{"tokenizer": "word", "encoder_arch": "convnext", "beta1": 0.95}
Rows from block 3 of the audio encoder of a small audio captioner, named by matrix and row number. Rows with one number belong to one neuron. Each number is 500 + 40 x the weight over its row's rms, rounded and kept within 0 to 999. All counts start at 0. Numbers have three digits each.
After each neuron's rows are labels from the 100 clips, of 14976, where the neuron reaches its highest value: "loudest band" is the band of the loudest frequency at the time of the peak; "strongest on" is what is common among them. Only what is clearly more common there than usual is listed. The data: synthetic speech, music and everyday sounds put through simulated rooms and audio effects.
# fc1: MLP up (encoder.blocks.3.mlp.fc1.weight, 384x192), inputs 0-95
# fc2: MLP down (encoder.blocks.3.mlp.fc2.weight, 192x384, transposed), outputs 0-95

fc1.121:527572532520502516512481532496458402535560494486634456554560457536508461518557497462554471474523487503525479511480491525497459460520521532459525506547470498490427427415447462464492552461500475475506592525505498500533566532512525484475552504492486556543563528487495514501510510474543479485
fc2.121:458453548527520506485465533549473495521508508533467501522544536483503515432497436462520556465493466503447548454517513521534474455479465485472464506495538512547445479490442542515456538563519444492442543469479451466471511589531487469533505452483466592499449477509462506468555444548463507532
loudest band: 250 to 500 Hz
strongest on: speech; distortion

fc1.57:553542455516525512433429548486486568466485498527511484536525518467478537504570511468525566474571583471510518542521476457499555518570509522508494533526538392487569474469479531460499512526507478538562499493462540475525487540458492526477535560448528447471497440491470456533462506531500519546
fc2.57:478524559498559461427563537485487487448490497454470534515513420548570523484474568485571510519467573525478526503485495492476436464515457552470430526504472527462468580506489435562502483559554490516477466549475504512518393498517507551548465501510484501550534382494572458453486592479478504549
loudest band: 4000 to 8000 Hz
strongest on: dropouts

fc1.357:544452511591523511482481489486464487527463529513466509513475493535562582504422491510582511455533498494501428450526406469457512506491496545545465470532502534437443525528496488478523474416528502456546432503512511499499467544470542480533433426539551490488508464481510465555518531459509533467
fc2.357:513536540469464524485538546516508516518533513538430532510478439452491553434502606511471455457502562542555440528552524477523551517447518516500512483470475503465476514492525530485512523599459493500533545539510465524474487543486504453434510494432516479558436608481508522391485460520502458418
loudest band: 4000 to 8000 Hz
strongest on: dry

fc1.284:498538561569538516498503471473490501502461561518545418519533525468467531472469532507520527620471581528439475470540521509389492495485488537536463518515472459523487471608453547510537507531504513489529513534532541514414596511519558457453520485478491537490484503520508552505515545530409504508
fc2.284:484521595432538525529562468557447519470540504493511472543477483481492454511437509533527469490454501455531519508465487517447516507479491477521552474500487524488500461488498470483525451495501457476600509568526607505444528379549498477511478487500546484488465505476514565492448497497536503531
loudest band: 250 to 500 Hz
strongest on: speech

fc1.88:428446535544528456491519540461482523491504525468501493409520557467531504485452482441490464465493444493527364505490427560478450453443474605542566468559533490527503466463596498507548497521495503484517524443505530534501493506539494518496492508492489503463529605480387506487478445482445489534
fc2.88:489570495544500542427491500523552528548509480508540440544560498601503527501521427574516478548463524514578532461465545482502455513505516519554494471476509481520573463458477442540420542470466461523440502486512515488449527551549498482465480485533507495545464498492485460444472500465566566519
loudest band: 500 to 1000 Hz; 1000 to 2000 Hz
strongest on: dropouts

fc1.236:499525515417455588372516504503446461455502484476553445516563523489514509460466581512521477483420505499494452502528512419538489480536525520477492512503466512484505469497458469500558507521462477548505519456580467426492530525543472503487527369448525522469526538478506533516503510411508505456
fc2.236:503457572508573466557451439521559478470568447503513550521472512464513508500512507528522459527486544502538490448478504581485416517570451501567581551511480510504442466537477507492534479569444442525482425500482445514470582528494509495430408503506515450493453496568523546502471509544464543498
loudest band: 4000 to 8000 Hz
strongest on: drums; distortion

fc1.352:473567551555517466486561487474508467441516476438558484535480489498523545426540503436508470489451502489486441557522480495506550541521490505462573490480551487524502489513545538458431489548452519414527539466547457480442413527547545489494467498542540541548435441503548502507568525499500507499
fc2.352:531483527486516557520415536490600502478431534464535532491449558522536564556408465609541483489460497487583472559519451517460422550503497517521546458388392441435494496490543502545554566506511551525511557522419515542525528544497494481495517487512509485455511515485496528437500529581584458496
loudest band: 4000 to 8000 Hz
strongest on: speech

fc1.42:476487528603548491508483542537501437475466508547539491559573499461512569523478462495519410462542531505515530497529464528427526514520550504459544526521460437507493523421460489519493491470471528467476463479517502551499467461472519599390479497513544500427531505511464515551492493480514487512
fc2.42:524489489469467489448500500452557447444512469513420535537478577493620591480506476484542507522430458560555470513470489506549506506514501468501589488477548481490468553469550467460557549508514492562526526527437476451544517477542479488470420525479468487466596505476550572506513481542457513572
loudest band: 250 to 500 Hz
strongest on: speech; far; short reverberation

fc1.322:498559459484456510514458502489527486517522562644534501555479520502449492549485520383522519523448448531514512535558436513492496417497489531461489457581464412521554494501531550494533525581502512453490521534494513462474599517492484542545490492553436537498478480506529428562493545521460464496
fc2.322:607484417439460527505512514536462513475548501520472588421473514459461511443488469617471573552503518503455444453489469472525517440474492476540521477567517477523480500467489503481460506483478497477455505489486486426504466493475507548520481505495452451487581485508577486545508556398485471538
loudest band: 4000 to 8000 Hz
strongest on: dropouts

fc1.129:515520500532525513460508531562497523483493457511553525449512534446455492491477440544540549509454487522524501547535552606559520375457539513421466443446494438437499486503450550469503537450445497585477499474486554538494513506565515513516464471592602529479557579493442557531468558503426457527
fc2.129:452552543534487428571513525455497509514461485550455454540493491514516546504487463473459519485535523455507500543506424530574549532487474457570510520524483478487531555534551495504497504548502444442565496514500520461487487540466470473456528494587491520516550465480522538534528505412527505454
loudest band: 500 to 1000 Hz; 250 to 500 Hz
strongest on: speech; dropouts

fc1.331:468545521486496539458506504534523479528466497525524517507513516494513511516499510453541479510439559448513520493486549531433477428524429543473502494468441488547575492390459505527569420455507553509568568478458484463527408495533463533427516533539490537511473518522545510458490479497438521516
fc2.331:525527523542464468553480532480536485440535506533485509512547504541501493495491498525569488478526495489551539481401403535509522533555479502522484540495395502481526558420550506499490550402496562545490487495577565488495516514503573481498583440512488496495485522504500518492558462539553528519
loudest band: 250 to 500 Hz
strongest on: speech

fc1.376:560560533519494504621447469408523474466436469566478507517520496501506459479511452480591511494590491491490591459536527365464460512513471411523469454529575548477497498505519445476484541395461473493519462527526526541504455504538472534520518509477522486565452557476420517527480483501462542448
fc2.376:434529531502536469508590495544454490478490503476530512472454585499505467460471488526501539529568511469525482478524545536433501533550453400516542427503566544529499514486529515477472475517479528546504531521507457536509515436451518515496494552512548432552510537546473477438535457417558527458
loudest band: 4000 to 8000 Hz
strongest on: drums; distortion

fc1.369:466487472514562588501490481477502512550481489513559542447516546477566502531540427468548521507370523510548540490512567571535562522496481422474556443417527489446494453520465478565531540408522486520564443513488512564475595529494549495486493567496511520446482489480505454483487480553450516532
fc2.369:467516510497529533503459565424421503501525435553540563532481572460531450541498500483462490477491472485521580459414429505559506569464453536523516490539535491489475457520485550418605505539462541522469484515496492507442457547488461560493457453479558517502526465477529540507506444498476498445
loudest band: 4000 to 8000 Hz
strongest on: drums; number of effects: 0

fc1.162:538497502506460546478458496465469536571501531479566536488433516511509532510501512510504506563529491517491476441507447442452530475549504430442560481499515508554524494463476623498438567445534468545448492528525509466400542484487524474511517498483454521518399535494396575463508461499510468484
fc2.162:496530463461513469485479532477490484497550524521462473497428444420506409539553484460508536492553533490488497460502477544506467487506492464533500499519554494482505505506448524542484510430573506540512495458545502492506514484470472577497502448516517513532480485486476507415441442448471529404
loudest band: 2000 to 4000 Hz; 1000 to 2000 Hz
strongest on: speech; telephone band

fc1.116:393494508501523549486515507561484512456526549561485520518501519499443532442538514523511454506464490459482526474472494473533459504453486461560468528596473443546466492465543548429552541516499458511493481520502450521501549468562521508538514548514437518514465419478478589466525447476515456476
fc2.116:459512523478482547505485509500488513525571440545442508517425509532491568450470460492504549480478513560432538520501444500516497576481397453477589460488397533565502531542449604530453507530462488488534495465492502485495481455502443547575486466524549443519542464502555502517468533496547445493
loudest band: 4000 to 8000 Hz
strongest on: drums

fc1.62:525525451466466515412476622485485524480525452517451495426518471543497472506444455532536521523502424467464471540456513514483485477467540504496523503513461427521467547490534619566514510418506510467511489513548591538515548498545530445455449485563494526516501493500536513505500498460545508609
fc2.62:446502532534513485471498565528506432519441531522519490487487454568525508452548469547529515511472526498466470461529463543496510506488509484515474547458517455593503473554557589505513504552542517491511533498487508474500432551528513471489555458593530540465505511489459490445529555489452510446
loudest band: 4000 to 8000 Hz
strongest on: bit reduction; drums

fc1.207:533510467532532509361517432538477467445523558438512479549435540524525518552477522501493586455538557495512546534435473447562518427479548516534490544547514495504474486520473543559517531501540507508477525519517456526500528480535444502521567430462464510485498530497447424553518494476481518502
fc2.207:527450482564450474492497486438440414580499550530512467478492557520559489484468491556477510496484502445521476524468538468497514493487501584510402594499460490512555546483524524538564487507534544529521541439514568557488493482484566578478508409471471455558589537568542549557568531455502538449
loudest band: 500 to 1000 Hz
strongest on: dry

fc1.149:549500447522502640475470556422506559443485480481584517494527521555505454421534502501468523515523523535564503540432525467476490537493546441489569549556484474522519480474492419530599500527463427480538540491478539537451513544428528475525495555491499551480564463538517563556512490521485519576
fc2.149:473399425538429464510458478483540500462550476465495507526537524531495470500483487491446466505553495549484527407484520439507479570497494485509537446504511537584474493515522548433469486463495542581467464518487535522421506541507559481524478500521441531468558554501489467452494559501441483561
loudest band: 1000 to 2000 Hz
strongest on: wah

fc1.96:519514486515486552502461550476486490509519469410553566497510449528515587465548532446538474482488519421497504521548503549472480501543430565532496437460527513464537506489516501395465500490498504534500516482452450502528401528423528483516497504506478509531522458481514420418519458508562517573
fc2.96:499528490486471465485469554529561507439477486499528577505531480496456515458525442488520496543526474477557532511487451547474436569499481488449525477462534583516439530500509522506566473535539538481482557539476478511546508465471470523549516452483477490473501408437481494533437494553451455593
loudest band: 4000 to 8000 Hz; 2000 to 4000 Hz
strongest on: short reverberation; reverberation time: 0.15 to 0.3 s

fc1.112:522483441436487465459504495450504483526506479558488580499568518499578500481514538516630478459523474522537466514445495569506531488526494469545498432465492527435418512507532526519485537501433466461512473433468494572467621461545532543517507467542508422513500412501483529504466496464548533467
fc2.112:506574505545547484493505614481504444450441460502498495483502551388486557510501568463487466516490541516497550489470570491473435502476551462487487457479443518555470477562482475530449566559511529585503607507443453490592492503426508518537503513578491476536503489512517412459541443483503504499
loudest band: 4000 to 8000 Hz
strongest on: speech; far

fc1.137:508500461503611555417511490458528546472463448607605488446474535480487486531540442459560473432536428486494519541508432511504549560485544507538494512545462486439500414508462570436461487523522514422483480462535465535491427452454553566444469525485508497429504492489514441522459481504483488406
fc2.137:505525429524592483447455528480571498501551497414491469536528511426481463533528487545440505529504556504562462501433489469469467475572507463532445471473422495483442551494527518455536471436565542507457459498536494449456549481586479486454426480490527555571535443483460453475492447441482478513
loudest band: 4000 to 8000 Hz
strongest on: everyday sound

fc1.29:499514444484470487517511331555514544482552519513482462445504462496525489419530482487543544483490523559312493486518533539534530521446493526527484481493383419457478472405487548497430499515507460563504512538523546461464491470478449534481434541487537530523521511533509514536469491548496442525
fc2.29:507534507473483459537568492538533484502548508442469440504427484507526519469489544497572459556440512446509520470423514429505495468475519471518503552541528523457540469496515563419581440484492487510448487518478536446484513507403508482511514582428468467463516543487515499514466553435453546529
loudest band: 2000 to 4000 Hz; 1000 to 2000 Hz
strongest on: wah; band

fc1.311:571488477568495505528537452500508469442553459488485501523526495485507544539476473484517436575504565475469441511451502468536518454453504511475474562543523538470520529476558563442466533518481449477504514544507457505487456492500518440429454380463520485522507478476503574470507487448509468425
fc2.311:489475496424531524441585544488551525493518496513546478593476551482511587514484516500486507526479539473494479432474473460448491504538503471473529544551568556536429500509454468579519454532524570556507483493447510478426484466486522402535507450494511428464482517505451544562438564524491496508
loudest band: 4000 to 8000 Hz; 2000 to 4000 Hz
strongest on: dry

fc1.309:549544466498507505518539543519552471509585509525538487537453448483497474535528574460577500384530546475482461527459523458503556468471523508539520487503495493455508491510473540476508484574512542463510536493540437477497473486458525474442532344495498499520503526527518575502479501554447414416
fc2.309:481433461509562532482519414488565538521470476511542499480521442475476524516521475539459479618470527498504548501485512476539468482484477495460479494500594546512510526514469482485564419528486497517473451515528522437532461457491440430481492576572453518499469489530489516531456500550452520463
loudest band: 4000 to 8000 Hz
strongest on: dry

fc1.195:546548544414498526561440517511519512439516465506556513488528550490470502488529514524507510450471460500445501477554473481571535506484536541459482439478530492517507508534508451486515496415488474518448467552480508491528552499484529532507529495482504472468424513492476391468513550495556513425
fc2.195:486520559537462507476520445502499536510481453498460489521524520434519496510503585415468560521537472423555478454463476451441562502490448534452494506474486550498482479560567532509526517438471524516507521550515425622504533449501478527523498408456525504441566613556455504527466564484462585439
loudest band: 2000 to 4000 Hz
strongest on: speech; reverberation time: 0.15 to 0.3 s

fc1.263:564487482462485475448517539471555544470496532481504515439489500492483533541505468498448520525506466467474425518538437495465522489510493551601427489571495474467537482478488432478499433460504478476559462519542495478559600462468465593432551485416520446571455493518437499491521512487502484539
fc2.263:514504468494553456495458484523505496512495520520478578461510531508505453449494528487388532477513414497543529481450510502550519504540456516471437435478433497476566548546481490460507444461454423502491481463489466543528463473486503437462497476492437466464518490496515475583513489489517546548
loudest band: 250 to 500 Hz
strongest on: speech; wah

fc1.105:447466553482449476501524473490445489528569536498530496551541508483506533508540535515476496454509526534544468533545566524474471521480524442540397512530531468501455505545522399515515557554451553527411504521510489550498443493494458560498505472438455537440478460504449447462486482446500590416
fc2.105:501444563524590519495469471561480522468569420461511472460536422412468534487597440520493536524506483543416538490480463503476554538508523546534517499480522395514538530474508465474498481511490502479510513526553471537475512404566464446550520551509561486534515477473446511556472504483514458413
loudest band: 1000 to 2000 Hz
strongest on: everyday sound; dropouts

fc1.49:555500569553486537515518449504420548504455563500532523480505497498501376537535488507476441467547457499530522538459453509577508545578465562496491485501431478501500449422450500457480486498483498561476478450484427419536480478440506523481526527472503484550468477479482496427491502476531560533
fc2.49:471514540460485585472508533523458460523535528505547500466536467488495574502530510488561546516537536516456506485530469534509491505446437474539555566475463507562461489494524507534523406515545513503535485518559469553575536463423525398557494529475535528521506541532519525466538547495519486527
loudest band: 250 to 500 Hz
strongest on: wah

fc1.39:430456502458428517500441529441468569546531477438470526484498514450580465541481484502533504572421488530492463515483451507441507567567403463486506514490443473489533522508471539434478509555590493470460505529483469464491567525544420603559558562520509536533505571503501567526456496513557512525
fc2.39:468481518415491493536533533481552531547454516540467577477559490537480502566531511473513545537514483511543530503486488525551459516505470479482536447546527501523463515479423523567542437560521503534499549510566523457479535456526596520427429481486519522558433495517528504461518564469489545426
loudest band: 4000 to 8000 Hz
strongest on: reversed

fc1.136:432551522399486567502518487524540506575469415489491569461477535525525487543461442487551514464483536488529475503543495449494482604486519494498522546488488447490502506549584508482408542503438459530501472453474565490519494435469442539535479561553490497480514478480464430569552486422537516461
fc2.136:502531472533514448527478490545516486573473500552469369547472593422587556490492473491524561469454514417509444502515513424524488506477478532558506491506480509604441459482517465507515443508551541493512481532545457498494485467421442484470549502465551580498568523512532534485535454480483536524
loudest band: 2000 to 4000 Hz
strongest on: everyday sound

fc1.271:522471487520476501406541483435515496582489538486492517555518542467535562535460477554493555497481504478453485485454368456516553433525540487429532509491543510521459500528489480504494512540488515501457442573534483515470453481457506498425449476470480536511536536502516546505596452529540416469
fc2.271:487460438460447535551566529406485499443493499480540476565505608522471520491553526468427454435487501517445520504506441480514520449509464397474550529579542476493530526459472462564530485460524468516491508472484494479590583486489531517513447455480507466552453517477497469496498472526546552495
loudest band: 4000 to 8000 Hz
strongest on: speech

fc1.118:497504484450497392515472559455484464579489500477468527496500505486488510497562459467546553531477459545479517502504497519503494438527453515429559557471467483495504535491545472508557537524518462464560521545498528465467491525584505525506509450418494453424409463489499486401502487558520449454
fc2.118:481511494474455536494496482485483584504451544524522442466537392524438537454450534502487528552471511502500481480505537508459523432535516459478407478457497483490499487575485505508440418516532406469498521491418508445483432498456524529456589474615483504566494483511465497476523531514547498550
loudest band: 2000 to 4000 Hz
strongest on: dropouts; bit reduction; number of effects: 3 or more

fc1.188:579513498512592546525507407545465532497501504494645536522549444513522522503504532498415507503492450479515480441459509576519595515532467526433467463529454470503539583510515484443464521531454449429547524502482456490523471485497464559540483497452500490527466416474436446545508551485475520534
fc2.188:476486486489455515475512461583481488522465444560426519537534522500477459407447554544537545511527478540483529502507493510557566461494507520470451478472496472494511557486466499574475490455419500572552528531512444521459557514486447519477450508449502508527509388508545489478530554482508503515
loudest band: 1000 to 2000 Hz
strongest on: wah

fc1.193:538425512534452498486529424493516618478465500534560499485539505544491521536494515491520537473528484497499517506456540512426550525623491477467475577494488514511542537470502510491514605532524460457481512513498472498480535533475455500527540469498497547508546510503507488543522544651457405502
fc2.193:464444545461482485468487512503475474529511510460496438503496503436412477536485496492462430464483563531528474433567524457495431500469443507470559511488559497471527478472575485518421582460413532501519505432470495473540492448506503542493480527544507429504454542476546507492466474558500489567
loudest band: 4000 to 8000 Hz
strongest on: dropouts

fc1.286:570472554493526450557540501501478525517462364456500520471484485440491442527462528500526515517466606473425481467519510479541404562494495546539534568581493497523468505558545594374535480529486497564456486525447495466519447429479476517481476509549543546533432509518503531492557472544535480457
fc2.286:568514506451511513478471604530499456488463443489498439511433486459493540576472499477476520528627515527429489433459450535531439564495441442552516498591448537536479506521501442571546458484488520541501548457494434524459446479536487518482623526481526469498565439514466429471581490471483556491
loudest band: 250 to 500 Hz
strongest on: dropouts

fc1.173:492493485573507468468484525479508488501517430484429518509540444465467439454493533435482482500523514514491517491431521521476593471543409552514459506482484493431465461486481482515530524555498481495514523356545510490518483517496496608575430485549499456490513583481482506494457483528484485469
fc2.173:496548481592543499520482567526507595514428465533439470442509520511444501497468557564465530492482517494460502536489547571475534524448483489528441450499447535449529587505480466434547513514493467562464547559463496456492506447484525529471526477510470545512440591512531510514525503476515488517
loudest band: 250 to 500 Hz
strongest on: far; band

fc1.292:541506523508498556492511527454474516482318490518517485449493456484500486477481471491523508502483493458749510488496507483515465524492445454515487601471567478496476481429526485480471476530444450523504509472460520494555550524514549504515485488504451460524567459488530510491506491455472461524
fc2.292:479471510561509505497536526490558502450579485456411473501531434489470472437507425515571406429453541489455457494430549469478494533425541500522435495511529556482503471416486530527471495513540477473491458493559532490448518469446447520440493567433535564461587512459450442521529524513526537575
loudest band: 1000 to 2000 Hz
strongest on: wah

fc1.244:558466515554463533522515544567429615582524521511618484527471559530451421520531492508479438491505529583489530474479457500463556498491384425478427536484508522508533503481551477576553496499475500498477508521536436543487467501462454554489490463495515502498519551497501516556492496536455555555
fc2.244:503514530458523506493499480498504517535543475585501514481499490523550493534569551532450521524565437481472537549487443437465527544475445413582491484492559529436466527447511470520470513505499555477520487520499482424427450492461509473578456512459460515458470518443501525553529500508440463443
loudest band: 1000 to 2000 Hz
strongest on: drums; telephone band

fc1.289:524468451546591571527452468556532467468501484474538543484502480549463488416495541576469470580474515495489496514510463477530454422458444485495502555515482456512535515529547495454506361509514500483493445527505445572515445491491532480436548491515556423531538350509542457507455519467557486500
fc2.289:540544436529528536498481501443535547483571490451530478505474492485526546545505423479482553361562490511475600551468500548518502486469529526588514479518513466520488457478435499586493511469479471516462473569504513525545514526514526534538478499482448510508490477512519525470551512502483449427
loudest band: 250 to 500 Hz
strongest on: speech

fc1.361:504476477482468527481533548512449496546570516504539481537460532492535582517471424414475534453531493483462554508440502498465531509497480556575510597443526481488496480501526513516547537463521467492509579449528481462496463562550437600506551521490546525405483479479460518461487493501459516582
fc2.361:485521554531507473451451412508519520465529488526547462516477476496547409492476499523518443520484465460439514562482402591517509545510490466594497469500531460542536537519506488576455504528524558481561619570479531496460480463498500507515556533540483554489499575475517444485558456517490489434
loudest band: 500 to 1000 Hz
strongest on: speech